config.yaml
encoder_arch: "vit"
model: "image FSQ autoencoder"
dataset: "short English words printed on busy colour backdrops"
train_examples: 22605
image_size: 48
crop_scale_min: 0.8
horizontal_flip: false
bottleneck: "fsq"
downsampling_factor: 8
encoder_norm: "layernorm_no_bias"
encoder_norm_position: "pre"
encoder_activation: "gelu"
encoder_head_dim: 32
encoder_fused_qkv: false
encoder_bias: "none"
encoder_qk_norm: true
encoder_parallel_block: false
encoder_moe: "expert_choice"
encoder_drop_path: 0.1
encoder_num_experts: 16
encoder_moe_every: 1
encoder_expert_mlp_ratio: 0.5
encoder_experts_per_token: 1
encoder_shared_expert: false
encoder_patch_size: [8, 8]
encoder_conv_stem: false
encoder_layers: 6
encoder_width: 384
encoder_positions: "learned"
loss: "mse"
latent_channels: 4
decoder_norm: "instancenorm"
decoder_activation: "leaky_relu"
decoder_widths: [64, 64, 128, 256]
decoder_blocks_per_level: 3
decoder_block: "plain"
decoder_attention: false
decoder_upsampling: "pixel_shuffle"
levels: 5
residual_init: "none"
optimizer: "muon"
muon_scale: "spectral"
lr: 0.035
momentum: 0.95
nesterov: true
orthogonalizer: "polar_express"
adamw_lr_other_params: 0.0021
grad_clip: 5.0
steps: 13200
batch_size: 256
epochs: 149.5
lr_schedule: "cosine"
final_lr_fraction: 0
warmup_steps: 390
weight_decay: 0.0
adamw_weight_decay_other_params: 0
Rows from block 3 of the encoder of a small image FSQ autoencoder, named by matrix and row number. Rows with one number within an expert belong to one neuron, the router's apart. Each number is 200 + 40 x the weight over its row's rms, rounded and kept within 0 to 999. All counts start at 0.
After each expert's rows are labels from the 100 images, of 14848, where the router gives the expert most weight on average: "top examples" is what is common among them. Only what is clearly more common there than usual is listed. The data: short English words printed on busy colour backdrops.
# router: router (encoder.blocks.3.mlp.router.weight, 16x384, trained with AdamW), inputs 96-191
# up: expert up (encoder.blocks.3.mlp.up, 16x192x384), inputs 96-191
# down: expert down (encoder.blocks.3.mlp.down, 16x384x192, transposed), outputs 96-191

# expert 0
router.0,203,155,238,260,156,218,239,194,215,192,192,274,172,141,259,146,213,189,231,220,228,161,190,165,201,229,176,139,242,158,193,175,150,275,234,172,216,167,133,245,216,181,181,185,128,205,179,202,164,244,92,194,203,172,186,171,220,143,140,218,205,216,229,252,149,181,292,201,226,254,225,117,193,157,218,185,208,243,214,228,189,240,249,270,180,177,218,227,182,192,175,216,223,180,200,179
up.0,229,204,252,209,255,211,230,202,213,211,193,165,160,177,126,191,193,239,145,185,147,221,173,173,241,158,223,150,118,231,190,166,167,193,239,146,180,244,240,168,244,228,232,222,115,186,202,140,235,171,249,177,249,183,164,211,119,176,162,164,184,220,189,265,198,292,152,148,205,224,183,218,160,222,188,136,247,214,212,235,330,186,200,188,154,194,199,215,153,214,177,272,189,219,249,140
down.0,246,243,198,191,136,170,228,146,188,210,285,231,244,167,209,179,167,293,65,264,225,222,240,158,155,221,193,188,199,207,188,210,192,203,202,173,252,117,248,273,180,189,213,227,203,234,190,170,185,161,192,230,261,134,249,214,168,226,196,203,188,205,137,204,195,214,146,211,220,216,206,191,158,187,135,276,224,204,127,195,184,198,196,198,205,247,164,199,213,219,181,156,185,213,152,246
up.1,142,202,211,188,119,246,218,250,205,236,220,204,240,227,207,186,166,230,209,272,226,175,158,125,204,198,232,197,185,190,279,238,122,206,237,225,228,206,279,214,259,174,239,124,192,286,200,207,132,216,202,239,145,179,209,206,143,127,160,215,263,154,177,168,290,242,225,226,243,285,302,162,244,164,170,158,146,179,158,128,151,205,199,206,178,183,178,238,300,216,207,208,212,214,230,261
down.1,186,258,114,207,171,198,278,151,201,235,211,197,190,155,244,165,246,247,240,202,259,182,190,243,174,263,220,199,266,175,232,150,165,264,228,193,136,177,186,197,205,187,272,217,179,165,183,113,226,301,165,286,212,200,160,235,175,198,263,257,156,209,205,257,158,152,207,151,210,215,262,97,241,209,210,210,220,265,243,229,185,225,264,166,182,178,176,179,221,171,180,174,184,176,167,279
up.2,256,151,245,222,216,230,196,220,159,208,231,181,193,205,172,139,265,183,189,202,251,200,187,263,195,192,219,163,160,205,198,183,192,149,126,167,160,232,291,239,195,123,170,200,242,160,198,141,168,250,200,212,76,214,209,155,217,219,146,170,211,262,87,217,199,208,259,207,215,178,215,275,235,170,212,161,239,180,93,187,197,170,179,149,242,214,176,125,193,158,195,234,152,238,224,173
down.2,203,199,257,188,199,218,162,255,220,217,226,236,155,220,216,144,195,199,288,206,175,219,214,230,181,213,216,231,135,165,215,170,191,206,140,189,216,239,193,147,199,233,177,190,248,202,244,203,201,218,217,236,221,266,149,222,171,178,263,195,229,219,209,150,234,138,122,176,193,251,192,179,175,161,234,147,244,239,148,195,196,250,181,178,185,271,140,227,194,221,210,192,198,195,283,197
top examples: orange ink; pink ink

# expert 1
router.1,220,150,174,267,185,255,195,205,192,119,244,157,174,131,250,194,220,188,229,209,268,189,277,148,192,258,181,138,273,180,196,217,145,232,222,221,215,257,182,247,304,216,209,181,190,276,204,182,155,214,168,138,253,224,201,203,262,186,318,219,200,139,167,173,217,188,249,222,261,231,223,217,237,174,205,208,185,280,156,248,209,184,147,170,130,178,257,189,160,156,252,137,187,149,214,209
up.0,170,194,180,223,196,223,265,136,229,212,134,202,238,195,102,194,228,237,219,197,177,209,164,202,200,231,233,239,195,169,190,229,157,216,125,228,186,240,228,138,104,266,143,207,153,244,234,211,168,199,251,222,162,179,195,164,184,161,271,189,212,267,193,230,213,211,176,176,275,229,148,182,252,193,289,227,209,230,160,210,257,267,167,152,210,273,166,162,193,188,218,215,237,209,206,177
down.0,137,248,162,209,144,247,224,173,181,239,175,267,125,183,252,171,158,141,283,237,284,232,156,215,198,262,146,287,255,234,192,191,258,145,202,174,196,243,282,159,227,94,245,216,229,156,190,221,154,186,171,164,197,255,244,216,199,144,169,205,211,225,133,200,177,172,166,188,274,130,152,224,193,200,176,132,263,224,147,187,288,189,232,237,204,258,161,206,100,200,173,210,214,128,191,188
up.1,251,193,249,194,186,200,220,253,228,194,185,183,241,216,211,197,204,287,227,206,211,176,226,175,161,155,188,196,212,201,228,238,184,224,220,197,150,210,206,281,274,177,264,165,204,238,157,260,125,207,191,249,239,185,152,195,272,198,199,186,202,178,168,218,214,225,280,263,217,183,165,140,238,258,138,171,265,192,173,144,216,261,286,170,248,183,162,207,110,142,222,224,269,195,246,251
down.1,229,225,182,155,162,176,182,159,204,219,185,144,149,191,240,205,196,152,252,276,186,163,259,226,253,141,235,164,301,159,200,250,182,158,198,154,230,202,208,227,189,195,197,216,160,195,154,208,216,168,254,156,174,146,264,192,272,103,205,187,215,133,205,141,166,182,187,142,197,291,194,120,178,175,203,218,273,216,276,139,199,242,207,164,215,267,155,179,189,139,155,283,210,165,221,159
up.2,175,189,249,185,151,147,183,217,214,214,192,204,246,195,144,158,209,207,199,90,204,135,199,167,248,223,229,232,231,156,277,224,208,199,226,168,294,233,241,223,205,120,166,224,215,174,261,172,235,165,231,174,158,216,172,181,190,244,201,148,198,154,156,145,193,267,163,237,241,179,252,149,162,128,120,172,144,196,182,171,160,163,215,126,265,264,215,194,198,238,181,161,221,153,221,242
down.2,186,260,189,194,153,175,190,274,225,231,151,193,235,148,112,211,260,172,243,270,123,147,167,178,242,173,217,186,238,176,257,208,225,241,221,123,238,226,163,177,243,182,197,205,254,197,176,157,252,200,215,163,223,209,184,199,240,226,289,215,205,190,155,163,225,224,194,221,191,239,241,204,241,149,193,155,225,186,175,122,282,167,221,228,118,243,186,218,193,221,229,207,227,207,229,212
top examples: white ink; yellow ink

# expert 14
router.14,218,177,177,295,132,242,154,189,137,140,224,129,134,171,251,183,202,171,261,209,232,235,273,156,157,236,208,136,275,203,197,203,163,213,250,235,200,209,149,273,303,188,249,163,141,238,149,228,160,233,133,162,248,259,204,216,246,159,284,233,246,194,167,224,198,130,257,177,247,247,275,185,254,202,194,247,225,245,235,232,186,220,193,221,157,196,215,219,182,200,236,164,236,128,174,171
up.0,141,174,176,175,187,141,222,213,187,179,228,275,211,181,209,131,161,190,194,210,227,164,260,167,207,214,156,234,187,179,225,180,149,230,154,157,160,191,210,222,159,106,135,213,189,178,155,185,222,214,226,240,172,183,246,249,119,182,158,201,143,262,223,224,225,156,164,259,259,225,138,227,229,220,172,138,185,239,117,136,120,120,193,195,154,215,185,222,228,208,284,231,138,210,218,211
down.0,260,253,164,199,203,183,121,228,222,274,167,231,195,218,161,242,195,257,144,230,196,198,210,209,220,185,176,179,201,259,303,247,176,192,130,236,146,244,200,156,173,214,125,146,255,116,202,186,158,201,158,156,150,216,206,188,178,211,172,272,244,206,145,204,269,157,139,150,219,137,159,285,196,151,230,204,193,222,142,176,199,152,171,286,160,225,136,258,154,170,191,220,184,247,191,210
up.1,202,208,179,195,221,226,230,199,232,181,193,271,298,134,139,210,207,221,300,101,240,217,219,243,195,177,247,222,109,179,232,204,246,219,155,187,245,202,242,153,215,128,184,281,200,210,206,283,209,182,205,177,186,204,216,183,116,144,218,167,222,217,169,194,155,157,199,229,257,236,205,185,313,298,210,218,290,209,206,165,200,186,273,174,156,184,149,231,181,175,173,248,233,203,161,131
down.1,213,283,250,146,199,200,169,216,176,216,205,298,192,135,195,198,229,202,252,216,113,286,287,155,165,238,156,206,117,205,155,214,246,210,281,198,241,209,235,251,247,235,230,277,242,246,172,210,176,220,197,174,229,241,148,224,213,191,261,161,262,267,190,218,207,278,170,167,188,187,146,242,196,156,173,220,238,157,146,165,313,262,128,244,180,190,275,238,207,230,191,176,237,192,179,96
up.2,170,179,224,162,232,135,189,243,201,206,218,227,164,140,196,175,126,277,198,194,169,108,171,295,163,238,203,243,237,180,205,159,229,246,162,241,144,132,192,189,172,192,274,263,254,149,175,252,197,174,242,223,217,155,188,197,218,187,218,179,118,219,218,171,187,252,208,200,166,217,163,279,191,213,216,163,240,203,232,271,164,225,181,204,179,126,251,207,198,150,198,292,133,162,206,166
down.2,200,153,196,215,224,161,265,232,185,311,131,153,229,270,144,235,158,151,175,169,204,260,259,206,226,204,171,297,180,124,140,152,273,170,204,192,188,179,254,266,135,181,257,101,163,128,242,198,286,220,146,199,210,254,115,243,186,145,243,158,129,226,140,186,177,217,183,200,198,154,179,180,147,234,187,209,184,215,186,192,213,238,209,206,199,195,211,263,182,168,190,143,188,234,205,286
top examples: yellow ink

# expert 11
router.11,223,223,204,137,154,143,193,163,235,201,206,222,181,213,204,232,190,182,245,196,168,157,171,182,163,198,219,223,123,121,232,190,192,172,211,194,160,152,115,167,150,112,218,226,137,181,162,205,198,204,138,277,186,204,227,246,146,198,142,217,268,246,264,265,148,167,221,205,192,201,191,134,190,181,197,237,190,164,285,140,126,273,257,273,205,242,168,226,276,217,152,245,284,188,177,189
up.0,160,213,239,136,208,223,206,227,201,173,175,308,206,195,254,214,162,254,211,192,128,200,188,137,184,225,192,224,188,206,297,165,134,277,209,107,248,222,211,277,250,212,265,146,226,201,164,102,220,236,138,221,243,167,208,162,270,232,160,180,190,227,123,210,242,264,211,195,115,136,279,230,231,225,243,198,177,204,235,195,242,138,234,184,175,213,253,217,96,167,225,162,197,136,272,221
down.0,253,185,214,203,203,239,270,161,171,138,236,180,175,240,152,119,262,185,224,195,161,241,274,238,227,198,210,190,198,238,175,189,211,123,188,210,140,261,231,159,182,192,225,194,187,182,183,210,182,161,209,157,93,224,154,217,186,199,261,187,251,197,185,207,241,204,189,218,190,209,237,136,252,151,206,150,239,236,205,164,103,207,276,197,172,146,139,169,193,214,248,231,160,232,238,223
up.1,218,248,149,200,246,292,240,172,202,100,192,184,195,178,290,175,200,225,161,148,283,202,284,242,135,239,227,158,207,188,249,238,232,187,226,201,182,112,211,186,234,164,229,239,217,242,158,183,163,163,151,269,194,124,186,231,142,147,183,138,198,180,247,232,246,154,139,174,173,242,175,290,183,160,251,230,210,125,171,177,164,133,144,192,224,230,238,197,189,153,136,220,233,200,225,185
down.1,156,189,172,189,201,173,260,207,169,219,187,251,213,165,164,210,204,167,230,198,195,199,224,145,182,189,209,183,242,194,173,169,210,206,188,241,198,222,155,246,222,207,167,284,199,225,205,223,164,256,197,252,194,299,215,170,174,181,181,211,246,252,185,193,116,180,193,210,204,232,194,179,121,188,164,174,227,217,243,199,203,133,183,119,210,203,162,171,261,185,182,203,116,257,177,214
up.2,185,291,177,141,176,159,201,188,201,183,199,134,174,233,196,204,175,223,167,250,188,165,197,238,217,191,205,200,297,140,235,186,217,211,217,246,246,214,225,209,185,171,190,174,255,255,245,216,234,273,194,163,205,208,128,213,335,187,178,214,221,194,190,129,283,179,225,217,175,162,220,163,235,232,254,247,200,163,145,260,186,211,145,216,214,146,298,192,220,248,232,200,233,196,278,144
down.2,133,181,224,199,318,167,194,235,203,216,206,226,199,115,210,224,196,192,140,260,136,184,132,207,188,185,177,191,148,192,171,187,180,246,183,192,269,141,260,180,163,213,223,172,160,273,172,210,269,210,188,297,131,194,128,193,208,210,142,168,239,193,251,219,172,139,185,162,140,260,186,186,209,141,207,203,189,118,268,198,169,210,211,201,143,204,203,201,187,200,250,236,204,257,99,172
top examples: purple ink; red ink

# expert 9
router.9,179,175,211,258,214,214,233,245,130,168,227,146,169,178,253,213,214,223,255,204,243,229,230,169,156,251,143,164,291,190,159,157,174,210,207,172,236,218,161,217,284,240,221,150,170,240,156,191,209,239,181,213,245,206,180,183,265,165,302,186,192,123,132,200,161,136,213,174,279,252,278,231,252,261,182,206,156,187,186,238,248,200,183,210,191,142,245,187,132,232,195,169,224,188,164,189
up.0,232,153,248,186,252,203,196,227,194,239,178,256,234,233,71,210,127,167,124,282,142,131,193,227,181,280,152,260,174,226,298,178,246,219,220,129,223,273,185,185,169,127,151,258,183,184,207,225,153,244,234,193,259,184,174,153,181,239,187,210,204,229,154,238,216,195,190,238,168,192,205,184,165,249,179,160,167,178,269,214,278,149,173,253,179,239,230,234,237,206,196,190,159,186,297,197
down.0,188,155,194,185,240,141,222,151,223,204,237,215,221,192,244,202,243,225,255,237,157,197,133,160,230,177,216,168,156,196,171,249,141,263,220,262,89,171,194,198,258,252,249,245,207,198,177,162,131,214,216,202,246,159,202,82,158,227,246,246,172,149,210,212,192,145,268,223,156,187,223,209,209,148,250,172,179,211,171,171,254,200,226,239,217,151,168,172,201,177,194,216,140,210,205,263
up.1,268,206,168,217,214,182,178,185,216,205,209,176,206,183,248,263,165,162,236,208,165,147,190,196,175,222,157,200,214,229,200,174,347,207,108,149,189,202,234,180,162,154,187,241,210,172,187,212,108,242,204,185,262,249,225,193,242,181,186,183,219,287,140,249,233,238,178,281,166,162,225,215,215,178,142,164,245,228,230,76,208,165,226,248,232,187,178,111,171,202,293,250,173,262,180,211
down.1,175,190,263,235,244,202,222,215,262,192,213,227,222,190,226,214,170,235,193,220,178,208,198,186,276,217,264,201,262,164,159,119,181,217,195,276,169,204,186,269,186,149,224,175,223,164,241,204,206,223,178,235,211,239,227,242,185,143,191,190,187,169,195,180,97,166,224,183,186,230,187,200,106,221,217,176,84,212,240,269,138,209,174,226,231,225,235,224,310,241,183,154,219,150,201,209
up.2,248,195,165,132,132,237,167,202,183,226,177,184,241,140,242,238,194,219,213,200,226,163,206,191,173,239,274,204,178,166,182,168,263,219,273,139,154,85,262,124,246,274,160,157,191,256,187,218,250,231,263,179,244,259,166,179,185,255,149,209,131,176,201,191,152,223,149,152,150,119,211,220,190,243,117,190,251,201,292,210,237,162,142,239,203,264,294,213,193,200,148,197,207,225,226,235
down.2,201,200,201,243,150,150,184,199,151,186,110,239,163,186,186,146,240,222,211,209,208,176,192,136,187,169,198,201,208,270,194,244,258,212,153,124,204,151,193,204,218,228,163,179,118,241,182,137,205,182,208,276,217,245,197,203,260,205,215,167,180,161,186,234,201,243,158,231,201,241,263,188,156,230,189,262,274,243,195,282,248,180,162,168,184,203,283,141,189,245,213,154,122,199,140,250
top examples: pink ink

# expert 10
router.10,140,182,214,199,246,178,156,232,228,177,155,178,262,278,201,224,233,205,210,267,230,251,181,166,250,182,158,251,210,264,196,191,277,148,178,122,188,279,206,153,199,248,119,173,257,198,205,194,255,194,274,186,204,195,217,188,263,247,216,195,157,169,162,177,202,173,157,206,149,169,215,275,190,240,227,174,149,125,130,216,264,156,189,184,190,142,194,203,189,270,144,169,212,277,168,229
up.0,184,182,279,196,153,175,215,69,203,188,255,212,198,217,181,214,238,161,158,266,142,175,200,229,269,107,204,182,228,179,232,201,216,222,199,242,200,177,195,169,222,116,200,240,129,218,215,226,199,200,142,288,186,213,173,195,143,281,255,309,172,229,248,306,242,298,229,141,229,180,277,198,214,221,189,192,170,228,215,241,169,233,233,211,153,202,253,111,199,181,191,202,190,263,174,203
down.0,169,189,218,267,152,247,175,202,287,174,180,205,161,247,211,252,202,295,183,225,207,220,191,211,286,206,235,204,208,277,238,219,218,231,181,146,227,164,193,222,207,230,133,262,281,211,131,203,152,171,180,184,203,157,269,165,137,173,245,137,224,233,186,204,195,191,195,234,159,158,196,150,148,180,174,152,245,158,157,222,176,177,191,201,292,233,238,202,208,202,198,284,216,183,190,144
up.1,218,219,200,165,164,181,121,219,198,316,198,225,195,243,218,213,242,216,261,240,205,184,196,270,229,233,232,147,275,186,245,224,197,214,230,171,236,209,125,322,252,206,135,172,201,192,234,170,208,209,199,149,172,285,187,196,189,139,230,195,203,215,135,187,219,196,215,308,217,155,247,273,234,176,229,285,197,168,200,178,251,153,213,242,205,206,203,266,219,223,198,220,121,259,220,215
down.1,224,229,124,187,207,209,268,159,160,204,198,137,179,200,178,218,234,194,203,141,240,253,217,221,137,152,159,196,149,203,223,193,162,264,191,218,130,192,241,235,215,160,253,264,131,204,217,201,199,180,237,170,246,227,159,201,269,194,233,155,202,187,177,201,190,252,174,188,191,161,254,222,179,235,203,216,244,200,241,176,167,185,215,187,170,168,211,183,187,130,188,265,204,211,170,167
up.2,147,186,230,329,209,281,189,176,243,211,223,162,227,108,156,220,187,194,263,222,188,245,220,222,207,182,210,263,240,233,220,222,226,164,146,175,187,193,236,235,247,215,283,186,183,221,241,242,151,192,246,225,182,209,207,216,228,274,172,277,175,269,238,192,235,260,226,148,199,222,157,140,134,226,224,192,195,181,215,153,215,135,208,255,178,129,176,197,224,209,223,188,244,156,234,171
down.2,197,230,151,141,194,269,227,200,205,118,202,233,201,250,220,179,177,226,217,179,213,224,207,204,186,147,196,244,184,247,199,214,196,214,280,179,178,245,160,279,184,221,202,181,217,258,169,159,203,167,216,214,205,163,212,200,210,287,208,127,240,183,168,224,236,202,214,229,239,132,214,175,241,198,170,222,271,195,153,257,246,193,184,209,211,293,273,178,229,248,271,234,252,241,219,148
top examples: grey ink

# expert 12
router.12,208,220,190,167,151,163,145,156,282,250,219,269,213,276,185,227,224,257,197,206,160,180,218,173,126,140,266,211,142,183,180,195,151,173,186,183,211,128,174,143,135,148,179,189,159,193,247,205,151,291,196,247,171,217,151,164,153,180,110,194,239,283,229,240,205,227,175,153,139,187,177,126,186,214,246,236,211,194,232,193,143,242,151,246,218,273,225,269,252,202,163,249,212,242,175,232
up.0,129,188,251,233,257,199,143,185,248,228,257,272,159,197,175,203,222,204,165,219,154,224,246,183,211,156,196,233,240,228,241,200,168,181,203,244,195,210,142,125,154,169,338,242,242,228,194,164,206,140,190,170,201,245,204,202,177,209,182,194,211,189,147,220,138,203,211,220,222,194,179,134,169,269,189,192,256,242,151,189,172,267,226,155,233,226,268,128,158,133,223,165,174,181,176,255
down.0,257,214,127,247,141,225,288,231,233,191,224,226,236,149,241,137,244,188,240,199,173,184,230,258,261,226,231,181,222,272,167,245,180,288,152,164,237,240,221,226,170,179,177,185,192,130,304,225,138,217,165,263,245,162,148,108,233,154,166,187,179,155,180,225,182,280,301,231,192,209,215,196,237,190,181,169,102,174,276,198,202,169,163,182,152,137,162,247,245,112,244,170,215,169,230,226
up.1,65,247,219,233,182,185,235,272,202,203,176,186,181,231,208,200,181,204,139,203,181,243,290,200,189,243,230,179,212,196,231,222,308,149,252,165,183,261,154,216,186,140,173,173,259,202,170,219,121,209,224,143,108,239,181,154,221,269,269,219,165,172,225,273,205,110,222,246,172,260,184,207,158,226,209,189,232,218,174,169,214,201,217,150,224,169,184,251,177,221,216,236,170,204,175,119
down.1,275,275,256,188,132,190,181,231,188,156,152,169,229,228,120,238,227,198,276,202,183,226,194,138,231,181,238,192,192,241,159,198,252,151,210,280,211,220,191,169,140,177,204,222,218,190,155,200,143,227,164,162,250,161,294,238,226,192,265,186,170,195,232,269,191,280,201,112,177,215,155,166,208,134,204,226,211,229,173,207,278,207,191,215,179,156,208,252,186,201,154,158,209,267,216,181
up.2,211,235,169,144,198,177,253,175,202,228,227,180,176,215,155,219,200,229,285,261,155,194,179,213,208,172,163,217,165,189,258,221,188,200,157,136,219,157,207,212,214,236,169,217,202,203,236,197,161,210,183,212,209,230,111,222,183,115,220,199,198,162,152,171,203,159,204,172,146,249,229,165,238,174,189,73,188,188,182,207,280,145,204,247,205,181,164,184,221,290,159,219,156,286,173,211
down.2,186,192,213,329,175,168,211,232,226,250,242,242,267,212,107,155,200,171,176,236,138,259,214,188,237,228,147,229,165,177,176,213,190,163,184,210,235,279,213,124,134,89,103,215,192,195,256,245,209,213,216,207,199,179,169,180,162,218,187,174,168,213,301,215,166,280,206,229,209,190,177,232,149,239,152,262,132,165,240,209,202,145,112,185,259,153,249,240,192,276,215,214,227,144,200,259
top examples: black ink

# expert 7
router.7,199,217,214,186,194,253,283,215,234,235,170,186,234,167,189,211,136,165,214,167,169,134,168,206,239,231,227,167,180,144,211,213,220,217,222,252,192,159,241,288,209,191,263,219,174,189,167,260,221,151,176,149,201,185,238,191,167,239,211,224,230,227,275,175,171,205,260,207,203,186,151,243,158,162,171,161,244,199,238,172,169,282,275,246,208,176,183,139,168,151,216,223,130,152,279,210
up.0,167,159,214,198,159,173,166,220,154,281,178,177,188,210,164,189,189,186,156,166,250,111,207,134,112,160,234,216,180,142,211,198,162,237,207,232,231,231,208,179,157,214,236,201,211,237,144,271,242,161,189,225,241,190,228,184,267,292,107,132,191,174,156,234,196,173,200,192,156,145,193,235,202,144,291,176,265,148,202,183,206,176,285,226,238,141,215,195,185,252,211,220,193,192,177,237
down.0,241,237,211,237,237,175,134,134,248,231,159,212,129,201,174,238,214,236,216,206,213,188,175,247,226,266,216,177,272,127,231,191,225,171,130,177,169,234,164,143,216,230,112,189,203,216,230,175,237,250,230,176,178,171,106,135,227,144,216,232,184,213,224,142,192,226,219,177,209,156,255,226,163,256,167,199,123,216,202,185,196,148,229,230,247,200,160,264,203,169,193,281,156,187,199,234
up.1,161,211,218,215,211,235,172,155,185,242,156,203,223,192,242,193,253,271,143,235,184,144,207,218,202,222,193,232,218,200,201,215,288,213,161,204,294,277,186,198,163,201,251,211,210,217,175,204,193,237,136,201,213,161,233,129,190,174,159,161,183,190,221,223,253,168,307,200,137,202,234,181,277,191,219,127,277,176,205,198,194,200,148,210,199,227,179,228,220,217,193,202,156,228,270,198
down.1,223,222,197,181,225,227,181,209,152,214,218,174,155,198,183,193,136,206,263,200,159,136,249,230,228,219,233,151,205,184,212,204,149,124,177,200,197,173,238,174,180,166,209,213,129,214,209,171,269,164,218,270,258,157,165,190,260,254,153,218,232,146,215,192,246,190,112,191,229,206,197,192,144,204,207,207,250,185,217,201,164,229,250,213,190,194,226,244,192,175,259,186,194,234,218,239
up.2,198,221,227,193,226,290,174,200,233,175,227,224,235,196,233,161,161,260,169,223,237,198,205,183,223,186,202,194,234,218,119,145,132,234,156,168,157,125,274,203,236,215,192,132,192,212,219,114,143,190,158,225,243,198,252,211,154,174,171,186,247,159,234,201,203,237,142,184,266,238,191,185,176,204,209,188,160,192,205,171,194,168,166,137,262,223,200,231,232,184,217,242,240,247,180,190
down.2,192,169,234,107,229,243,185,192,210,225,208,247,250,208,149,193,172,141,76,209,258,168,188,211,211,187,182,243,237,252,110,265,188,172,182,240,136,264,170,166,239,223,223,150,218,282,269,133,210,245,199,232,190,257,229,188,251,209,236,158,197,236,163,206,269,164,157,160,224,175,211,165,149,205,233,153,234,159,219,253,223,152,172,254,215,171,191,252,233,227,198,227,222,171,231,120
top examples: red ink